{"crop_scale_min": 1, "horizontal_flip": false, "rotation_deg": 10, "hidden_act": "quick_gelu", "moe": "expert_choice", "num_experts": 64, "experts_per_token": 1, "label_smoothing": 0.05, "muon_scale": "original", "batch_size": 64, "lr_schedule": "linear", "final_lr_fraction": 0}
Rows from block 2 of a small image classifier, named by matrix and row number. Rows with one number belong to one neuron. Each number is 500 + 50 x the weight over its row's rms, rounded and kept within 0 to 999. All counts start at 0. Numbers have three digits each. After the name is the row's rms in percent of the matrix's.
After each neuron's rows are labels from the 100 images, of 14976, where the neuron reaches its highest value: "top examples" is what is common among them; "peak on" is the class under the peak. Only what is clearly more common there than usual is listed. The data: renderings of 100 made-up gadgets, each built of a few solids, in any pose. In brackets: how many of the 100.
# fc1: MLP up (model.blocks.2.mlp.fc1.weight, 512x128), inputs 64-127
# fc2: MLP down (model.blocks.2.mlp.fc2.weight, 128x512, transposed), outputs 64-127

fc1.176 081:514577438391470564601540520485455509521481433577491519511514491523387468465555583505568479480476561390512539496530539581530503436523462540496474561510520601462510528505490558481433430601447459
fc2.176 090:548414507431492476409441516485624562565487451444489511477525450504490494526519436587558532453446506561464459470427545454505528527510460483569498554571519439470498515547431535500512461515525454
top examples: teal (57)
peak on: main colour (34)

fc1.319 091:543428396591462414506528502398561538470535466487455537542616475503472499466529632472447448553424577507527534489561491512507579498474553554477479576484446581529459494504566537515505488574489534
fc2.319 094:502516515485512466541513427432557458510389530546494480426429629526493469529491457457542513551501521469530625570483488468500508589447461436455492503494455477556467486492462499444510529519429500
top examples: black (28); teal (26)
peak on: main colour (29)

fc1.449 116:539565422484431558593487454465592504517543476510521591496509493554541500456585473483494456496484503484498511505561562341493554531351514481476570512556501574417578482503531520493489532498425530
fc2.449 124:496524438524431477458495415554503558497505437543498422494530493577519368511454490579596447559461516423494540480505494577489419521451566450500488421601438516451430533548565465533537528493459463
top examples: teal (56)
peak on: main colour (35)

fc1.311 063:542457529453452489435545566499516490511544395555504451479450477469486479505548655495460423558512604466534463508517415406480531524465589556483497521527499480443482514400557533471547529522574488
fc2.311 060:492412527493476508477515476557509489489449463502518478604551463501507531484465472596486532508460516561420457432532576505518522463509459468486551487542534482607393452594420516487472508467435409
top examples: black (30); pink (28)
peak on: main colour (48)

fc1.235 067:552448476448503482428537508474458558518471434527543490505504464536467527374513509443483413525598566462496536439539473449530557467545542552463550572501542468443559543456508494491563423532668514
fc2.235 065:584448493552522546567513505538522612497449410547576428467576561555500572487481493501466509516392485496548470520514451440419482405588576445582470488407518452503448472535468563361473531500501573
top examples: purple (53)
peak on: main colour (36)

fc1.488 136:495556554465558485434587536540548565467582384572518600480454473442406444449514442579542547478557483591488504495458463487508497468483510536428514474581508494478504440500559444506440538569499451
fc2.488 131:450513539617514588449531647464457528578496428475403530523349575402444500499432599556526536607427493485389582501516456545507494549475516571491515568454544451395491469493513499571523479531513499
top examples: pink (34)
peak on: main colour (41)

fc1.64 063:388449437574529509541381494583504414547521434470543512486515505501552496560488485489485539467617490483537484532490550480555442542420539452445447494552580500401484495509496486604410455547543387
fc2.64 060:466482561460505448572505429460542571404451504534468536506542502465583446505401510508587536495605491472528468474452461466527512531641469517478531507446513558488558552590508495499541527423393525
top examples: brown (33); orange (25)
peak on: main colour (31)

fc1.483 141:517446469539478487510560405603502489447461565497496480442507513471485607480498530419533511528439424628504519522500538449516451528549522530500523555472505599447577425449554601538567592506577425
fc2.483 130:516476605526563524405539530582451528454443559458487532535557493527465448420497537536514516495451526467498515479507549543429456521628509530484538521485486439408472548471463532513403440589543439
top examples: yellow (40)
peak on: main colour (38)

fc1.52 108:678481498535507515541463472488487518599541390541475503493519612457458480488408434522523581448443558508568529575504491532535502533500521598511478486494437465478506477468449421325445449600479459
fc2.52 109:546559485495391502524520453507551614457405571508524473512588443532487426514481502480554543507467513521409516534550513494533465440475519401520420553521444479553454552621455548501547572418465455
top examples: purple (59)
peak on: main colour (29)

fc1.295 122:536395440473484439453446486568497494557489531536479583506562508422491424514567482488410494563480457546475554512561475543476465531478484502495502500492420481502477471558439515519503504520470504
fc2.295 148:470495481542488612482476600632457443505478573518504492555558436548601552545476498553445452585463447541471375505495524567467501469498446524529466552496524521373460516534598450536454568451486463
top examples: teal (43); blue (27)
peak on: main colour (32)

fc1.93 106:470515547564415521417527471453557480430576467460553488495474472491411493413544527505523508503501546500454526471552570471505564482588513551505545486520525666594591536563547531465417453467477498
fc2.93 117:533446545528559542417430600558491504510623527510451467446525510546507547461545471481443552420523450439543464485440557499498457563534541516466550497481505482573557517412503509505469491455425479
top examples: brown (53)
peak on: main colour (39)

fc1.195 101:509512432582437596488586499497448572503505520492500484481554456461500475514519475466604524395480469526483505557507517463531627548550487464486579450483488481515500507507562548420461442467500468
fc2.195 106:480517574422418508482484478492542369524591440461458514531524478576491543485488496528475505505524494536395499504494503468567401503520459607570446495487491490492496475502429447645579512447530519
top examples: white (43); grey (36)
peak on: main colour (55)

fc1.446 089:477430467470509565566580499536488460402641457516553447512544499454430600536523474425527469522538579481461515496467368578422486498557561494543560497467534449443438480539485513401547516497445565
fc2.446 096:505507489496503485611428428474536461478462586493485520512535392533545461564554507474457507515578468432609546467499486486439538501516459520512436496594552474502489438519525549512446517542582467
top examples: brown (31)
peak on: main colour (39)

fc1.286 097:465552493504529580493450505601517450428522486489636514468561526463529500437590529482494489467528474505594488658494571504512455438531524476467456513531576543469509552506533471514485493536422511
fc2.286 101:481517540536529469546440470552464544475435522515537388575404518490578412545441529504450434492558481431577479531574480451447542474531488483434467518491562506525528488508360525477560533466538497
top examples: brown (57)
peak on: main colour (51)

fc1.161 030:523518470512480467409455428559481462487493576425571484390490494516520529494502440506454491547475556485478462519503616431551476439493612479499525523556513506465563455450560504554466489507472551
fc2.161 036:513489600508427509555500447546516487478473495494404463453527446590589473406395450531469514501506425536512419459477528471493527513547390523475512514556582487497494591475432565555563545445472423
top examples: yellow (36); brown (29)
peak on: main colour (36)

fc1.386 072:504502506494531501562401483487471534360554446513499543510479464549446474475497475525608407487514465492416520491558360508491546641608472509486525568525470522503550436542598541556554528491586489
fc2.386 088:495517570531468457420414520486517528547484415422489520561494485524517576432473470499485455476474529437522472513428553468501470425520415457528572449498493530471479518359566509545502449527663468
top examples: black (32); grey (30)
peak on: main colour (32)

fc1.477 093:493478538492430518548532475476450615537560529468555440488463538604431424526465546454518538465446492451406484489522527512489497486527655483422574532445486450552503514368457538474511560529425576
fc2.477 090:509572459544485467442431476519471364497467489508376391480491476515526485450567496505448469479495539410554507413506570629531510571432496574548497473492531435447564500545518546468470566528533509
top examples: white (31); grey (29)
peak on: main colour (38)

fc1.305 110:423465530566482485493479512603518551529478490506532542526550445432554502525530462530580479511584475522432506580496396534514476480471518476427500535538468494423547505578536515525443573468514407
fc2.305 126:483444513581427498462518513532530533565414497470454507468440555450652420521369528509505504491515502418507457441497468598425480508425490405488519458480520470505490550555533539490496623522423437
top examples: white (46); grey (32)
peak on: main colour (49)

fc1.258 022:465490547582610505514562462521559536587530438561441464508520535517475455575495560461561506480502513503482569508540447475488476444491475501498473473502494451477569553515468539356535636501536446
fc2.258 032:391542556505456497467558495458451551453396466583339438452484463535499433507416505591466476469523433483529426428407529472486514490506418527511574456461548552456496545511492582541561469482439448
top examples: white (49); grey (30)
peak on: main colour (63)

fc1.138 062:462507506475521334461517464504507497525504478490560610524457478449472508524506525445469596523497440436416572549604522440481485483485510455560544517536496500531480438458525474640502458577506476
fc2.138 077:490499492442542424433455490506491468464434428517430469430525551546635511495403462535551503508642459449481568476546484455496505473469460507520556452621553438499431473549552514502498509583570552
top examples: teal (32); black (31)
peak on: main colour (37)

fc1.172 078:541484462562538448489574593563476558594576500547550510488558505417442495499513400485494555533514545583523575573522497529502472510461533495536462506546454484486471527394444474559524450603454451
fc2.172 073:454532481527514473595555560505548458476496506458486559646349504484464503495510570470565377436526465518542491497604433471438473486389507432463527515471546436510525524517441524567513465562616551
top examples: pink (73)
peak on: main colour (55)

fc1.166 160:496547509612513542446523582474443544524504383467508530455516466523432444529524434525578518491501448537469605518444512502479481501440498520431506551533566478442541545494474437617475604509480410
fc2.166 145:414442524551516444596460582515483454492493559534551521549482449478512455470423482505503486500521500532496485540506426492555527439519475498562599497532552451510508422486509527572491469537539502
top examples: pink (27)
peak on: main colour (32)

fc1.268 070:537437522447431505480533477497518543504536439448540604464484535505530449459464491511498429459450447575519467602447457588572489531531482594645497465488435512480506506477550415470605439524537507
fc2.268 078:523415558464605498475507570437479535524499444444556534587541517492458552601520509574521480560546573468459509449451498491591511521557443493476510536576425473508418532474480524466478491562490569
top examples: black (27)
peak on: main colour (42)

fc1.223 147:521565463542408561498527377513471558397453563477499491540534631486501514612470620443504488535549491560499505462545435490488485484429458476456551494462469586503576423482513579513512553547475506
fc2.223 131:523627514454532510493496540500484543467565509514532465457545558573544469501523530533475570497469552413424496428434483421493496516532442524501512455545452529531373378503494396474517513535541465
top examples: black (32)
peak on: main colour (32)

fc1.293 100:482484529564488458526510484536536554540523478487577534594570441530621421474455513562483503494432513469421544580528453515481500440514522510497557516540381474428523498356476519501560548509485464
fc2.293 098:398516452566511483507568518427536479598474515478440414474442526497486440418527569545539480508513473420548474456483576502505405515410513412519543420484532439501451506505552581446459598533445478
top examples: white (44); grey (35)
peak on: main colour (52)

fc1.65 095:483450459507563494500496467550469494453509400575536497469526482444531492468425623480476471535603512564517492467429546530462460508366550481486499474543551558448557433415503473550531412484501399
fc2.65 092:434459552530471565463541479489452446483411566461561437526483475579657426505444515529545515572549534525478454507561501507467553419446481542484473532494412519561435585516473531519547481507438491
top examples: orange (44); brown (31)
peak on: main colour (41)

fc1.434 174:468448484494457433498440548541516561571537569471518460493463540421527472464422505496478532491545525604539563510473551445532499562524502606403504597494512422537433478534495490456558514499578373
fc2.434 141:580569477432506532437547423465473517541391465511518569511502532453480459483556404503517501489507449460553531488525569582446487625467503516497471607515463448427452528448508562395407530526583497
top examples: purple (38)
peak on: main colour (35)

fc1.506 043:552560550456443594452540425558551456485521404477519452493470485476474380476450478544530515542436498597510496567498512501448530566494468532533566417520533423592604456483547509496419443556525473
fc2.506 050:401548484516408566560488542567494479391482482526392413488498503493448517574592431467478467501458568444529509483414476564404589534472514511550432544495439515471441476512580518491522401479553519
top examples: pink (63)
peak on: main colour (34)

fc1.451 112:538413553486467581469560528474473424439434525491538462492457537459439537509553551463538481534505431564502505548524450488489600513489512500463421414552463518494474562607632471528511544491486473
fc2.451 115:508403534586517496413491499532532559481499546550479479512442536457448512557468472547510467427509405527444503525490555394510493529470539503511482530435509531495463566478488509467490591535477519
top examples: brown (28)
peak on: main colour (47)

fc1.379 140:508473533558550587415487625519396555559533580511497487503503516374471472518530389538449538516404490485548569574547478548544429477471506501479533420537488469501460423444567555569449452528413519
fc2.379 132:530540499493505450497510565513499481550541465453554551578396526461570513508453491403593445566459477484522410479559504468506481402409503501529495482470560513497557537604430549636552470481556558
top examples: pink (31)
peak on: main colour (33)

fc1.409 029:464526535501521508544613439501563460532478532480590430491558527473480560462583592525432484584464621521499479498501465445454611586447504501486405561500508443619468459514442456478486493519505442
fc2.409 035:436508436484440581548508428431508530461487476543507424428507484502653526499476443524484472511460448528498385466479492425520524539370488489524449551482421563499452433475503494476566454439478484
top examples: brown (61)
peak on: main colour (30)

fc1.238 056:479534478519497524608546467511412500432449469608451482531492462565389491521530553400523434555500494457484509517556483517559563518443517479596411498476540436540471470522463545381517482532507442
fc2.238 058:494558544491442517485434491490566515528531442476489484451570525481528473506529451548417534483570489455458436488545617486461579415534359516461432444599622496486521436549436494564536536480475373
top examples: grey (26)
peak on: main colour (35)

fc1.99 098:510530451422530525498605576457480481524515497475550548445508528534538450564567509487430526424514562469483505539429489527489523528470514467446542450518554469474617488515609531506319386462514453
fc2.99 098:449442477517473496570376479415526389487538574426458546442517465606557567551482542520484468542581462566522596512466390380446536430533419456548461553528527465476536491458461577474460535511495468
top examples: white (60)
peak on: main colour (45)

fc1.160 059:544515500468416513355483461475556543506592532572618468509484442556542530512511510477478411559529551559491474543560521495561496565548461473404362473487383572568554522521524446385441511480473557
fc2.160 067:536409469523510506435517575550506494528532476542465448493543428510505538433425462563452544383482452543485518512469491470533505563561475556422535457496458523589623491389568428505527490473457425
top examples: brown (66)
peak on: main colour (47)

fc1.146 100:430464433487476490492500502529505531573414502533553572505463477543511525584615460484502445455508540558510489590557475500427555526458488541561471565477410512546545585519509491569552558539447448
fc2.146 095:511415608527469481477445467442499540542455373511456506481449537507502554422493566528536520516599499554486500526452461454533507507589437540477468434548400398505497464499502529591555462651498494
top examples: black (50)
peak on: main colour (31)

fc1.416 116:459458489495539606527523465557478498495558495501479629421556488484495485460565456550482458543530460549541474420525388495543515436397471517459496488550376487494434451421573478562477579460545414
fc2.416 115:502550462534547445515564475522488439558496526430504535526536560493475458509419461520538558513431568552481479513592459492421475503468553522505511519477502449558486522459500472589540498488553484
top examples: black (49)
peak on: main colour (35)

fc1.104 063:535352484519420521499475514507495490432561448518645499508471559505475432604526477506406505495419488525543486512482465503504594454476504513498415533585477562472447536453531476476434532451507555
fc2.104 056:614509549470582556498570448487539476493428463524517482496442510600446484558406610579475468532511495510462522509518425458498572556519553531502485485459523518510575472519474456494531488447434497
top examples: brown (27)
peak on: main colour (36)

fc1.381 111:542427499506526578405485547510466533571482541522573608457499454403370488512533481572506465493549460579456516490478482514555581477518501491443481522538432514590508463537533566454498519438428537
fc2.381 104:507555483493492443553487545502474417473478613492522437526513499484514495502493493478438495500477452523552518456508481499430424509461423546586489556458624519438507581565504463583488519528560511
top examples: grey (43)
peak on: main colour (59)

fc1.287 107:417495509500476445521529497391561446482483491526539559564490478453478453436455533457509412505460539451548513555545613438485577518449524462515489431467473579458528450495572529559499571529546501
fc2.287 106:536540343520542384553554458493545455521496535506506479514494526607566471556432471520511518555595522508474534447631419440498475457453491452498446518572457544375466530500484507445477482601512595
top examples: teal (61)
peak on: main colour (32)

fc1.29 151:532409550497567520481506511570581452552526563533575570490513481499552419516515530510530459447550480524452530583419442660482552486454576429497438497467523479585479489506506469600423521572469534
fc2.29 152:546496519510481430599525508388549495593574442514527498588479505488450544584511485486436387538442463564416562519555505491532492502430523621507534496499488507367531511466426582554450532421549425
top examples: orange (48)
peak on: main colour (29)

fc1.182 113:594507484406444553554470477515530487531438538473483520468653450517496459449428492464495485509485587503490511476435485423461534544481597436585414506447555382474539527529464484482551509501629567
fc2.182 108:499505426525467520541466466430483488426495527490507427472515550486483505579487453489477523548536456498490548449475583587482468473525424552528453490528493550480585478564588437573531456487563441
top examples: brown (27)
peak on: main colour (40)

fc1.202 069:530458490455500474423588472486440573474438468417506517506518492434467551507499557475551509516433429522562502511478585493494498483533479539537564435590581472585405468560594520519546526472493451
fc2.202 070:555489590507456469460465566517492497461454465473565508450535463449538476590463552511507518431473512463459506471522502510461543480419529523472382539494521587454557480572460509488446618492545519
top examples: grey (36)
peak on: main colour (40)

fc1.45 113:420511473526533517565585552500492597544513504484530419480519425438454443450468459559494459474545525522356501618526434482584471521566490431433489594454474492495477489478524485579502531495505504
fc2.45 114:446477411614517487467544464484511494560471590468364582549461616497548459578426489484565510527590443477533429445488498523455515519443546489512583492434559511428456578546437524425512527546530500
top examples: white (42); grey (32)
peak on: main colour (44)

fc1.208 162:572498560487500422483474506535473558472441420487568453438531539454402447547557496508490526441465565564490513533563436516439558509476418617567495523476514449492528566433459421486572558482497490
fc2.208 142:448552425485527486424481512422522450477520362564536498519475467530452415511547498526517465499563544466438564553465457586507543453595544486428531537589457490485477497407591470457557468510473425
top examples: black (30)
peak on: main colour (38)

fc1.90 095:513537546557505526621502541511494550533560431438477533516471565518457435494505398558504532495618554515482510506532345477493587446384513437503612474570471409552443505487543465535466508545492461
fc2.90 081:467554503551560414491512620471519508494534599538459572597425518481467499469482579444519408481429474476445491535457534538567436516529490533454489530491549375415460503421488497656509463532610459
top examples: pink (47)
peak on: main colour (33)

fc1.229 064:532547559540497403539506417536611438439478598432489521424583468523492517372482441535477511497546477574592525527521517514549446465588549506490603514558497520554481501451530546545484441499572557
fc2.229 074:447525551453506518453479595552489522513446526501435462422536499496454563586487567505593514579450416438499424561490524541525448530520519517403512508434532511464449499510543451477529549485444422
top examples: yellow (37)
peak on: main colour (30)

fc1.198 143:456379444503458533490443459535435432501505581507475535453477503505459588540533519534526558501537508497472537505435434541564709378512536485536498474515542542491481465469558548538516401499490594
fc2.198 137:436448503539476432581467422479538481612452583546480488464490440464460577513520502515475393478415465540557565476516500397580510513434548533464597461482537527463481576493542543491483638535526619
top examples: brown (37)
peak on: main colour (29)

fc1.320 121:495414597510497508450516452499524455500515444519446448457631498498512454488551538407505383605525544512589490510499536513542516458498534533489508532537433480504561448419463470532442465518453463
fc2.320 112:456482535454474523578540551470547486483527494440619534510488576527457555498485552515430547466456533465382564542499399453497472544490560526480586491543476436448517547434450489541532561503432451
top examples: pink (33); black (25)
peak on: main colour (36)

fc1.494 126:514595440547489501487566510561558452562523461484549515536561519520429484583477468497548451477353432516417553592487511425470480479528485546468554469506509602506556464548413502492527507522515423
fc2.494 133:465490487496532459477541407541550541523462500586506410464501414520479485604543515603416500490449506488571556518452449429489504552446395469470454447512447474464444493550532466524520537486521476
top examples: pink (67)
peak on: main colour (40)

fc1.418 104:539522498508512425517491415537517586489502428483515517460481479525524487520434515521593582489502423576445561526501501435509575600520468408540613477415584416516590569536500528416474598494478478
fc2.418 107:516460490478508543497566535489593481547485529496604508476560513439635543486484502572381472560531500488487494562544482497443485543620453597443468510445428487533500509555472451668524449504479446
top examples: white (26)
peak on: main colour (33)